A small image classifier, trained from scratch.
Model: 5.97M parameters, 48-pixel images, arch swin, norm layernorm, activation gelu_tanh, patch size [2, 2], depths [2, 2, 5, 2], widths [48, 96, 192, 384].
Training: adamw at rate 0.00072, 14600 steps, batches of 64, held-out accuracy 99%.
Data: trained on made-up waving flags, 195000 training examples.
Rows from block 2 of a small image classifier, named by matrix and row number. Rows with one number belong to one neuron. Each number is 128 + 24 x the weight over its row's rms, rounded and kept within 0 to 255. All counts start at 0. Numbers have three digits each. After the name is the row's rms in percent of the matrix's.
After each neuron's rows are labels from the 100 images, of 14976, where the neuron reaches its highest value: "strongest on" is what is common among them; "lies over" is the class under the peak. Only what is clearly more common there than usual is listed. The data: made-up waving flags.
# fc1: MLP up (model.blocks.2.mlp.fc1.weight, 384x96), inputs 0-95
# fc2: MLP down (model.blocks.2.mlp.fc2.weight, 96x384, transposed), outputs 0-95

fc1.93 106:106108109105130167104140151117158156173109123129109110147082134184142121153097142155116108147167152106164152158101162140122127130161121132107133126175116135091115135135092111167102108105054097129167136132109124130114113139157160095104128141102125156089108121132120143138123102115131150100
fc2.93 123:109109131154129147090106134114125140185078109098110140131120109134149153122139118122134137134146125134151120131123165140078118156145111138121111137155095138134143153134091094130094133118077129137156132117122152118158162187133151105085139102084132142107110119144118155160121113169065169085
strongest on: brown
lies over: flag

fc1.197 077:138126150119134135078102136126159161151108107102108095106075132142132121150088173123130121108158126105164143137097125166081164169128105107119153152143132120077150130152094154133107085109079142125193115136104120123088100131140156139114115141136113128122133133155126164150158115140127142134
fc2.197 096:126103132142106117115105142153133121156096097086105144133093098125145147158139153113156137112124111119131110130122135178091171188160077162138133119145088116129160141171118111118097122094060130094160147117121110132133124146125145132095148108110146142119120162151118131131155117176112158097
strongest on: brown
lies over: flag

fc1.187 140:126110165090090097120059141145134171102128121101115140117109076096132142119144127095150154109122125138165140149130126165121144101164116063113137167138142103110167136117129130149145087087109139125152163149184128150141180141119138089133150125143123116136145129094147136136112117127130131118
fc2.187 146:168147081093110111166157115133108071098167109137107132145144104178156137142139133158129109115117144118145111117097143124158135124150126158133220144139109132145127108111149134113142137144106161115164099111133103120142137072153121091128140123108143154127131147122115094072144138118133125114
strongest on: flower
lies over: emblem

fc1.17 076:158172150123096131117094160101098111133119106088151131144114151114103140144085130092104128127104122136140116089169145141139132141121110124172127095193143144113152143149110171112141120127108090103142111119131143094098099147072118147123156120185098104156145137149126126146139152146159140160
fc2.17 076:165126152130078131105098158122121129152127126113113121155101122129140139146092136094124182116175121096126102096145120178167159136116106092136097146162130076132171164151091139145135162128130135072123140129115130091112096134097125168109108138162120115108126111108105132159108145134158138141
strongest on: blue
lies over: flag

fc1.369 115:154142156091150158103100139128137139093114122137139155128116156146124133155100116108131129119126081127150164137141149184142120105140060060112124138113109125107163126115115156157108091102119093141139103115152164128139115092124104143138147113115121105147126086121161086150110120142189121132
fc2.369 128:124147112170132087120130157086145125102107152097129145168083162145097097149099145114107153145127129136089132164108063115113180120143125103129113082153160125129138111157128129150162138162126138100105137122085156134127117131155136141094103149150126139122157130130138076116140145114158099159
strongest on: green; pink
lies over: flag

fc1.22 114:122115186108078192112136148108128146121116107136119099117143128140136125131158131083159084137121129175137160107140155178148108106131139095110126156151137168099148139118124111105098086110119084135138123140108132140154162130082093130081149113119113142147148131107125081169137138124130117135
fc2.22 080:119177082127161096154128137133112111093145133119106142148110141136098116116121114139114114137119151152144130143131124082127149146141110193121167097134138134138136064121180126148159108138127151141099141127118081121098123094173160118145142157110152152069123144097115140080123142136150120100
strongest on: white
lies over: backdrop

fc1.231 097:114138149130150124084058149070125099162100099120132164182110149123087142097115146112141149179146143154117124114115109115123140142128088121133135124151141116101136117161094145143134118151133141084123120145114097103167124124136080114133107111171128149124078138140134162151148165132142149133
fc2.231 075:149152132097097131092142147139132104130154102135079145169112133123142141154106112136146154126098137132161093127123144107123174175130112134174149132136108110079134130120123138175088148103074137085139115142074093120130107093126128158103139158145145103144143122154089108116141164129159148112
strongest on: yellow
lies over: flag

fc1.24 076:143157123118121145133132179114152158137123095115153180140094165152101120125085085101124104115142127117145134111166149157161095115118062093132124119159146139116141142158079144157116101126078070109116124125140145100135078114144129134119127133135152127110127116126110095141142154128173145127
fc2.24 052:125117138142106164111170157127142127158132142160112151114075154156130138133107124152120157133159116146154115124106101092164133132096149074118122131128150105095133174143102136151109148162135113089094112129103171083123122110137152153103094119129176131115092098114080109138125166115154150102
strongest on: green; flower
lies over: emblem

fc1.299 102:163128144142134126107129192117129133179089132123095174132133149123076136079132145127117148135112152129147093123124141147119140151159121122143163145134115132093097105176085116153072132094145151091139117150111106110092138121128107114134125090135139120090093100134134133121135136152152180097
fc2.299 099:099136110119093141095133087122107078153105100115138156113150133154145138114125084111123165104134110129136096091148168109113116115151099134151127174136070116150158158140100118100095181124135144114143132121164134110176120134125159140115166105133136127155108158150092139146128129179093126111
strongest on: yellow
lies over: flag

fc1.126 103:144134145099102110126102130119077120119153129053136127183146148120100126163158113124090142105112125126124124065153139138161152160159143139136137097145153147127128150135129127110138103155158105090116143116133127077094135137058116114121141125167124101148155125119142156144137121156146113164
fc2.126 105:147112166131120131095076126139124122143116141088196105129136135076137131110139168100130145131124075095086110102138121167151119120104128081154096123114124118135130165137120128112127130102163139126137126148157157127115089153069112129123103134158126103144148171160168154145125117150157129141
strongest on: blue
lies over: flag

fc1.233 090:105133141110108172094118127146102154122124097105127103149106143140123127149109126074103128122166123106168098077183122151134108152127109123100169129128131185080132164152129143117136095121094094161109126155128109104150095156113154110110119150137124163106165158139103138120119175141123128114
fc2.233 107:105144114159119119089111115119091130160094104097121136155134117135130140120112122091096145106136140116148106120138184131076121121153096113110106132148106159163153144134093096135129145123120160118139128106158130102180170184134141139105139115087168170124120148120128123168083139155100152093
strongest on: red
lies over: flag

fc1.211 120:108120160136127139077120120124154105138120099106139148104103119124151147118113127082131119081111161145123127108169168155128095152110141151106153095131141167073114129095134143117102104119117101135156131148123126127183128151100074164103143153145132125158166135126109123146120119088132193150
fc2.211 111:142170093121150106126113131125120117131144099129104148078126140112099119166118124152148128064094149146146133141155157127102149143170103197172123122133116128134147064150141142157126121123113143115131109090149079108124116121146139146179170175110138119110117114112110118124101094123121114132
strongest on: brown; white
lies over: flag

fc1.119 106:129139119095099189119106155090093131144134129173143094143172156147111128144120156122107121157128129170155157099128182161143104131105132099142138161133091130116138102108109163110129115135122094150152137097143134106135121123061137124155153090115110136143101099109126143155080127145147106101
fc2.119 101:072126121162146096117110144098130133118084155106119149123079156113084136093122146120128144164148137175129162153114111078100161108159125123094117087122140127118148115172132116160148123144135150122088166113117116136107132153172173132092107127145135159091085135102130141118126120130131129103
strongest on: ring
lies over: emblem

fc1.18 099:117114100117108134077094132101134153185137129134141131177100118151126121158138107161120121118146153120157142109134175127164097121176119129125147094144127131109114144137109107186132091128086062128152117106112110108147134150144113081104136146108146124123118132106077116133118122105168162110
fc2.18 098:133120147155146158083104131109174166158112093145141108114144105119136145120121149160139114125119165123147137127137159117091087133128167113123107129125141127122114139109112153161099124126088112125161096104136177132164178175136097095130125144075134135123082113152128138159112112115068159139
strongest on: green
lies over: flag

fc1.358 125:128158120120096095133112129145155117138106120096147124130105117106109134093133100126150136135110181131142096103149121079099129087118142139140120125160133156125156146175131118165143182149070132087115132175136118125136134156143177124075130156137101176123123147139094113123154135159135155095
fc2.358 152:106120114158123122164137169138140157100142168106116111161081133123098124140103132115108142163154142134121157149112097133149145142117105100105120111148177094096149117126125125128154110126116098111113188119109152123100132111138113180106079116156128112131136094106127092142148180079179120136
strongest on: flower
lies over: emblem

fc1.96 135:119148140111133123062119112134118153123134140122156133143168141137087113082132127129115145141082179132132126088156177108102126147112155099104137117102118130089134092100126146144082150130118141126108148142150155119150144106152123131111146142164070154137147110161145103122123134148148197096
fc2.96 141:150157092113113131179161149132134098089179126122113125152116123159122130162108122145140115121115150136145134163121107112175136147129117133156179126149170120107122096122155133145146114160102107096123138119107132115108127067146115139117105145129143128106123122110114062084160170085177124126
strongest on: red; teal; flower
lies over: emblem

fc1.9 077:156137120144135143107093179076111123174098116122130173157140136108088141107140147109105149143135137154136101126115109162133130126148090144101149156157090136110114141156067144170110135140132127112144089122141107110156145141121084129143143095157127086142086096116116149146156168128120160144
fc2.9 065:144142149117096136146150127159127117141120102126088147153113124105143146163126066146171133112120129137158083127133112112138123180099085116166109140141140116104135167135120110168095126119078091116105129125100112100125159128147118167098126105133113110139152106149070144121147140151172172141
strongest on: yellow
lies over: flag

fc1.42 121:111145133146142134129165133128126109170100139118146153139114200142120121117126117138092120156170129134117122096129125090113111130104107167172118093129140149132117115173119119119100159131133097110101073119088114123113066133102140164108131126120140161100129120134081145177150134168148110163
fc2.42 124:175118119123125157119188128129142092113158121145149139109152127140168137138135135163135099124112129108135098114114116113165119156100135129131194140137117125151102118102128174107097143120098136136148054123120150133138106069140083088138137125098166158126147140143121086107153154108137135143
strongest on: flower
lies over: emblem

fc1.324 112:133124179141130144103092156108157079100110093087138126142141131136162139128137094102127128120126128171130143143152119163150082128125126149130132093171129139083108154090151151142105118132099097124163086135126140157145139124097081148123151176131101088126123130121107112173120104135157144169
fc2.324 128:125180109139151124123103142114133132125128112129115149081119151081083095150109121142137156097124150152125155136141123123110149138154121180146082131149113092150168064143127142149132140148148121111103134096146099119117089124148131159180159169144123117119112104099104129150088119144113097168
strongest on: black; pink; many stripes
lies over: flag

fc1.91 128:139111131163128158130141156113125087127110154111137123129118154120174105082135116082116163141108135160130104145143104135175082189099138140100138115167143118118111156090139171126099133116091120132139132138172168115106129131102109133150127143121117086083106107137102131135118108155139186139
fc2.91 131:146173092125171126144145119135152125113146099135137132095150135119105083156128100171143094089081151132134142139136111134130137138152128183156146127155123140160123051110158134148144113148138114136134105104126106118111101096168115100155162172093137145105148141113122106104117107123137081151
strongest on: purple
lies over: flag

fc1.62 106:145180125117117115113153145132171155112082138134120135158098109086095155122113122127139109147091146171153120114168134101141135108111159082175179113124119135124124135145117115148118106149130123112125100159105119125116117147103151085086136139120151181096138116153066106118117100163129101119
fc2.62 088:106106151116143177143140150131121154137155153166124108132112142168114126126139108142152119167162119110131150157127127106146096168097108124113112122131162089082111140098126139124104102121111057161085141158099147124116127126135100160143104129142116093129113109110140135130174177085144178111
strongest on: black
lies over: pole

fc1.293 067:131168141090111156096085141121094102144119116118144142140109128130106132139116134103097118099120121138166100082173146132137103112119086129128169144151104156087169145155115142134114115121101107114144095157144119086140119154113139089106211110158092128136155126140119122145129138176147132134
fc2.293 061:174135139090103132094105156120126143147147118122091121186120133134143158110089133116080159129152143135170118141128137107120139086127139083138097155128128135125153170122092152164132161114120132102116121127110140085154101166110110182103099152139114120113113109114108137174077159133143144125
strongest on: white
lies over: flag

fc1.59 109:138119130121141132119098165123135110114141128100167133110101140081155139069152112081106143132104117162185125160160134129114113169107132118124140123169109149097138131091153106160121100130089106140153105120157110135141164131102126161176107107130140102123122114135074116126105119156155180130
fc2.59 111:149148122106181138145126134169157141146140106154132089078149114147120118122166092197161085127111153130145191119121150142134103116144129175130136142122123107106125108095170115150103086116138092153148121126147109125081129106162119108148130150091112110120093139128135143103131101116115114123
strongest on: black; orange
lies over: flag

fc1.196 110:139114141143103104109136146116133146148117113095140148190123124134096110155166092150139120102119164111126120095156140129177140155172144104138123102139168130121105173120097107150110096174118074094116096105122131099114137129141089097094123164123159092116134130129085128143157131119168123137
fc2.196 093:099104152169157163101113118142164164163114146152179107106118138127109100145137168132118137121122126114085145103123120167140110145110167097106081097088159111120108133138142109153124107155171112087134126112152170125110121148103127119143103121117143124164090111144172140165108082130119127147
strongest on: purple
lies over: flag

fc1.329 133:133110156132085134109102145119125076121102093100148092135150112123143171122141117146108120159134162156122116116145130136140101141107169155140127106160105176078088176125123125110105149151137137123142119139097096126124111146124102178138105174182108111109131151121075166157130131120121111150
fc2.329 125:094135107169158080152125143116122129074111165119139133129114156122079089131135140102101129148103132167096161136100098107107153107162105150110138078125154150150138077161150128125185117114111160134127152099123123167100123124140159105110132101139118164136136128113148110116129121121159087144
strongest on: diagonal band
lies over: flag

fc1.180 093:127175162144087104117106160112116117171139117088152117135135153082092116142123115120122140089088128103124098074158121148121145184116139134162150092155158129122122138130122161116143132127100116118145132091103156113089139122086126149135134155151142103151160157173107123119174153144148147126
fc2.180 096:147123156166095101114079154117144143156115115086151126130118135066139097148133147093135154102111116111107097105166135212146157136131135106146092120155123087155146152150102125130127129099144140086152141116142123111125101141094112146146128145153110099137158165136132133163101108149143118142
strongest on: red
lies over: flag

fc1.138 111:120162146075091102113066119144140137129118087121113139133157098125075147129127125140142144118126184124154130112150190141100123068160139102144108166133116139074149111119128130141121157111128131099141162165138093128168152117130124101115158135138094151149124143104142129119109133128145137097
fc2.138 100:169157073092133130151146110142116077117193108132126108157154101150132145115122121159125086100097158113151127120131141120175121141120124142142205141137151138123125105095173138124155119155123133113153117109154120097107140087147121125130108147117159129129118152123118101085137149089160142119
strongest on: flower
lies over: emblem

fc1.234 106:136188144140115118131107167079126122127138123091127147148158145123111116141106111132118092128094160120115104125172104115167143152106131144162142111183156124132097117114120168119132128146089099104105152129138135120117147098108071077136155139166120119107138156178121107117139172125123153163
fc2.234 113:124162149138107143110100138098101135119124121128128160116119164098108097175097139084121172100127131127104109112172134129154142125149125138135090134167111103157144101158110137135154149149157143094089126111141086125131103146109122120186165160150121119105130124091115121158076134176125096160
strongest on: purple; pink
lies over: flag

fc1.348 068:135127115104119131115138136141111121135138112127121172125110124127108122103166117096105182115137136137154089096159183136102090119168140101115190151121084133102101167145104107137094133131155116109150096106179132090161135163120169149124114119128131089132110107126109149144116119139136161078
fc2.348 064:146148151093094156087110124108130148151150104148082143144124156116142143131083126118129180089139152107142112132136129104144166131105129111119081162141135104128141143117106153148120160122142123095078121131095095105141125137130113198165132160169114101142154107100091129155091131117133125158
strongest on: white
lies over: flag

fc1.255 048:139114112112108098147114145169127149110160104113134101115095151117100147160148139127095130143120153129147157139108153157090123107146141088130090125149138166122149171153088122148149143129151116108177127111144143112086113148125195167152083106154093109121137113103123137193120126126105122113
fc2.255 060:108103112103102089170108142187129135115148147117101136124097102126116126160139143097119162123143115119142120134122165181111166119169141170122142154103101116113144145133123098103131142089108129111153146107148103141120127101098161129116134094146094125136078152144100126134148094179091147080
strongest on: brown
lies over: flag

fc1.350 099:136139149125118118094129157134155154174112103109097110117107167138134115156096144122127111111142122101140114134109151173079161155134110132149144130152125127083128106130084140139080119106078116124192102126091130131072115121133173137076150143138110121128149140161129134144166128159141156123
fc2.350 119:132132128145119100098094144126119122172083100058124131141122127095147131115136096091136135105129095126142116121141158173082143146154082123133094138166093135143169157146100078126097130109116141120151160121142146108152134173115150158089140122125119112136150154146113149163109125166101134115
strongest on: brown
lies over: flag

fc1.1 082:141151153117123140105117175089141162126118105102112175117071147128096126131146145081125090139133155169151114110138137135119137152124132137145188100171114151116121121149087132139118076160113116115131126139124105116152126127122126107080161090189128142128145140141116118171106171141124150131
fc2.1 056:140155171116071142129120170123083171111169126133079148165078173106116118172094141075122142111140144137147100135152147114160136136118132127106122133157124122108130138140121137142144129108121125099106129122112058120134148139106105149177130160141158110114120123117097112132127172135152151121
strongest on: brown
lies over: flag

fc1.224 075:132139098104114128114136134102140102167136112140127173138133120159126148120115085138126096141144161171161142123136167105135077079148118143140162146153125125121118126114085135147083155151092088095172097107143122110163131125139123083113161119119128109147083086128095137180110123105134142131
fc2.224 076:182148116104119130095095148082133133173135096171099125101144117111150149117109114159127124132150147160175133154113155129087113085136129124127132160147105134127147147092101167142108153119118124171167088121110138105157146158135107129137131129114107106137139108130092125131091155110059142143
strongest on: teal; green
lies over: flag

fc1.306 126:115160142116108125148079157122144091158129099130144117073121170109131103090117135104130149115116132134160100145132129124084138142101124137140144141135093139113152111115143149165122152092078134135155132127145137128145130097128147184151132105119090134137094161141140091112132161163147182064
fc2.306 151:139108149129157105127086129163170149162128133100168076101138097093148114094171127140147102129124105106110157116128138190128117119127145111125119133109132100108122144099151087115099093116172115134178144143155140137083131124108136128141105130137129082159133171158163159130128087124125119142
strongest on: orange; blue
lies over: flag

fc1.309 087:121126126157133141125115155156099112108128132133143161139125116102085166093097112074115155129126126139139103096215125115155076134111125118114152136093152161102129159156125112123150136124150134128075142141169128084176126156097126137162094111141154138100136127122116125103113159116121129109
fc2.309 093:112144099143123125105122083130086115154106104099122133143161119134123134090105094107081154095131150120134114086150175121100094111136077125115093146137123178171147138143095119117141156141150152135115144117170144086162161183127153145101127118111130151118138135112129151164082136140133122116
strongest on: purple; green
lies over: flag

fc1.278 064:129121132119112143138127130165122172118128122106137161099095116114118150114138122102113122130141152163139145121136158098132066111152134092124103120116201131120156154159088114108127148110113112101121106158166148117123101200128173126097113142161108141119132101104110133189152128100101137133
fc2.278 056:093107127134095168153155128155125144100151141151139135127114134140117116121122149083076165149126171133129119079142152102142107120135172120097120169111140155122105143136115110111157175149126142087107151133151117129149172098112118121150123069115142155126062111125102100162141140131108127099
strongest on: diagonal band
lies over: flag

fc1.41 111:133103154114133132088123161169139123104105119082103112142112121127131126101156136097090180142148143124172108141136133146116118142183163120110146113133105153045101177150143090133112122113144149135131100142151106129123140162134149163130094140130128130089091143122111124123101143164115142093
fc2.41 120:107127103141126128121110138136121150164104098152096125101108143111113094132125122113116146098132144133169148105134161161098143128151122161093085138133102129151156131139126122153130143121148147109139137073162084110136118145165172163173140147086142155119076145095103138153084096175103118111
strongest on: orange
lies over: flag

fc1.193 103:170188139131147095126081142102146107117140121091165160139161138123119123135107121138113104108097119147116124140122123157150157104109088129167109123142128135128155129136131162141122120147121113082128090121133139127110117093119078138123187121175085079166150119150137091138145134151148114171
fc2.193 111:139150147119118115095087149083114107131096118109140155107129164094119115146123129125166167136139103144107129123117116130120163125137108128135065152154096067156177124146107134126100163146138125112110127130128108139138088131117119155147169150173094091140138145115121141150110110173118101187
strongest on: teal
lies over: flag

fc1.286 073:099116133121112174078115140113128152130117110151113167139094107166114143135098131125122128125175165113165123134135146117144105119158119118087139112169130152084124136147102113180149116118060096123097133176133121127173133152147115078118134134129116165075129107120116115126111141098121157118
fc2.286 077:110127163138127174097107104101108171157121098139101145139130124097134142146122137112133123120149176134149108109152139101114093147110145132113094126124134151143112142136109142138137123135100104143109109116112131126158192189110107095141136120084143131089121097116120173181091108137081181132
strongest on: orange
lies over: flag

fc1.14 085:140189127135085070127101185097136127151129135087143166156140146111069135105100115115119136115081145128131084107178128106136144141126129118162140121153150133133144136158104140137143148135120116084115160120146166090120140120093105109114139102168135131142137138152125103116136175127142155130
fc2.14 083:147127142158093128098080165083107137149117112113137129144109124119119114150103160117118169129165140117106118091134143163150157152135116126131083129183116061163172136149078164119127148128114134092144131100120119107144092159111108155138140143136110122122121137089115133186102136139137130149
strongest on: pink; black
lies over: flag

fc1.182 081:155156149114091135106127146106111103153143117122144182103170146138119136108137110110106095097104146150156101107153159121148092116120127154147166163167123153109112132105108152159073141140108071112139101141143132115155132121114106114119176159116102109096121082161115109128147113153164152134
fc2.182 077:151109128102091155135150131151119133154165119165077135145097126135148130173106133113105166094152160120165077097157134140169123146110145110136113152096145114095126168139105158135120168116142110091105106124130110076140137125102102159146107124139140096123095119138087127146109168119132166111
strongest on: black; white
lies over: flag

fc1.205 119:159159117144108138121159121142119152122097144145129144130124122164066147162089153172128142119143159095118104073129129121157122115115120120144134129104127116150126122186077177126118141134138125095095140150117149091110064134135134106100160140138107174085147086132138135125138130136143094130
fc2.205 124:148121125122181170161147094176139145130167114145134097097177101141120122140159117159126087101100162104128156125138123136131089153111168168148104144120145149121098104109175124135129101171139076145119105121154125114112139127127090111145122153093083122110100092129145148131119099118121131136
strongest on: black
lies over: flag

fc1.80 065:133149135113118104112111155128098110156133107117135153160125184123067121124154121132109161078101121132148114090153177170116113128157127111140154130118131154117119161135091094142096134144164094084155132106145157061149130130096136159138150129151121074146126112141119119123162115143136152121
fc2.80 069:168124154091101156100089143133111149156144110147106102157121129132139145158089164090101153109143136088135118129156147144146148113109124099141087145139131111096133174138128164143142145096125115093118132117130094092130107147088118189173099170167116102120112149117117129158101148133145153138
strongest on: purple
lies over: flag

fc1.364 108:152126128102111103130112132137082109146138139087143112165133180110096105147157126104112149074100105106132097084156131162126158161149119116137142104125158165115135160148138110112143110118164097122135140113131146077089109147071128166110103113163132110158160132136140143114167115155136124148
fc2.364 114:145137142096122125106074101168119130163136117138147091120160098100135131107130140112109141093131102068121111099156150201133130106118138109150099148099104134137142163110138111129133144121193150118143124146167107109114095144089136156167114140147127110151128166136148155131085114149141127112
strongest on: purple
lies over: flag

fc1.366 104:112143120101113137099110145108158146197124112132136119130095143166143119146119118142121102121154150123176133119118181142114120118139101143125134133167119136103145107127100145180098122116039078114195115111104120127121124119148145098087154140115118131121115138129101138139153119128162156118
fc2.366 112:140139128143125146081101139104136139188093086101132139104148116119158152110112099124134119111130125131149117125168173129077095128142100126148112143151095152142139152130078124132091135109095136146147104125140172108170159191123125118116149130086146124123140137148107139157097126130068149119
strongest on: green
lies over: flag

fc1.215 094:176119145144119110094139187121151141131107130138080164105123124125104170096117150152131149148107133126141143149108155156109143126164133121145136150121117109111112102131054120155068132104154137078166111130115123136080143107154120135119126137130130114089090074145135128139147107113129163117
fc2.215 110:125137112132131110102099119115111102160074103052131135139145112119153149106133085120137135135139118142132129118122158131074127125148079139147115150170089138149182148128101096114091148127081131134146141134136159124171135160136152142064150104113113134134147137134113158157122121162102140121
strongest on: yellow; red
lies over: flag

fc1.320 129:084110126111096131136099132087141097177157083130127134132129164166138100128163070115160121118160155131118143114124160129139133103191096178105128136150152135127114123125122131116125153134112113122116146141097081118143162137141122111104132135128110090126114167096148140133173162087138158100
fc2.320 108:144142141114170162135144112166167150127145129135133089102161085103137149087146122161158067138107127116140140154151120125133085180084152149162138132129119119109097125080153126126095073126116090182142112162122159142108113117127095111147131144111125131105150119147128146124142101119111139135
strongest on: pink
lies over: pole

fc1.269 109:162120165091115160097083189123114109076134107084156091156145136140131155124156111148113121181130108156176154145140129114135110111159120134143129100172101132099121158140131107135121106144110137127117085125117108141111111116149129142115125130170079119099092144129125109154120166161144111135
fc2.269 109:113130123139160126121101143131130146103125119147127119080115143102088094135124157126112129129120159164131199116128117140113152125142118157094081107106124117139152080152138147133170120116157146129127138081160086140093100134147139138183131141136132156126081131111135147146073098151114082156
strongest on: teal
lies over: flag

fc1.127 076:135153104154158138115123116084169129115141118140132156155102109148112133128101129127130098151159190135119159119112109097134118142110093129122135100140162112135141101128096155156149095177091112109116129144142116104190106124161065093096128118140135169131123123130118126161106154074122148151
fc2.127 092:112115141130121172121158106120135121118132099131117166077141109132133157188118157171143137110133144125122090137131114114129120170109150159161128138117107099140112128151110185114090150136081092117122092127135144136173093124111073097151171129111125150107114095142123124146139111140087169143
strongest on: yellow
lies over: flag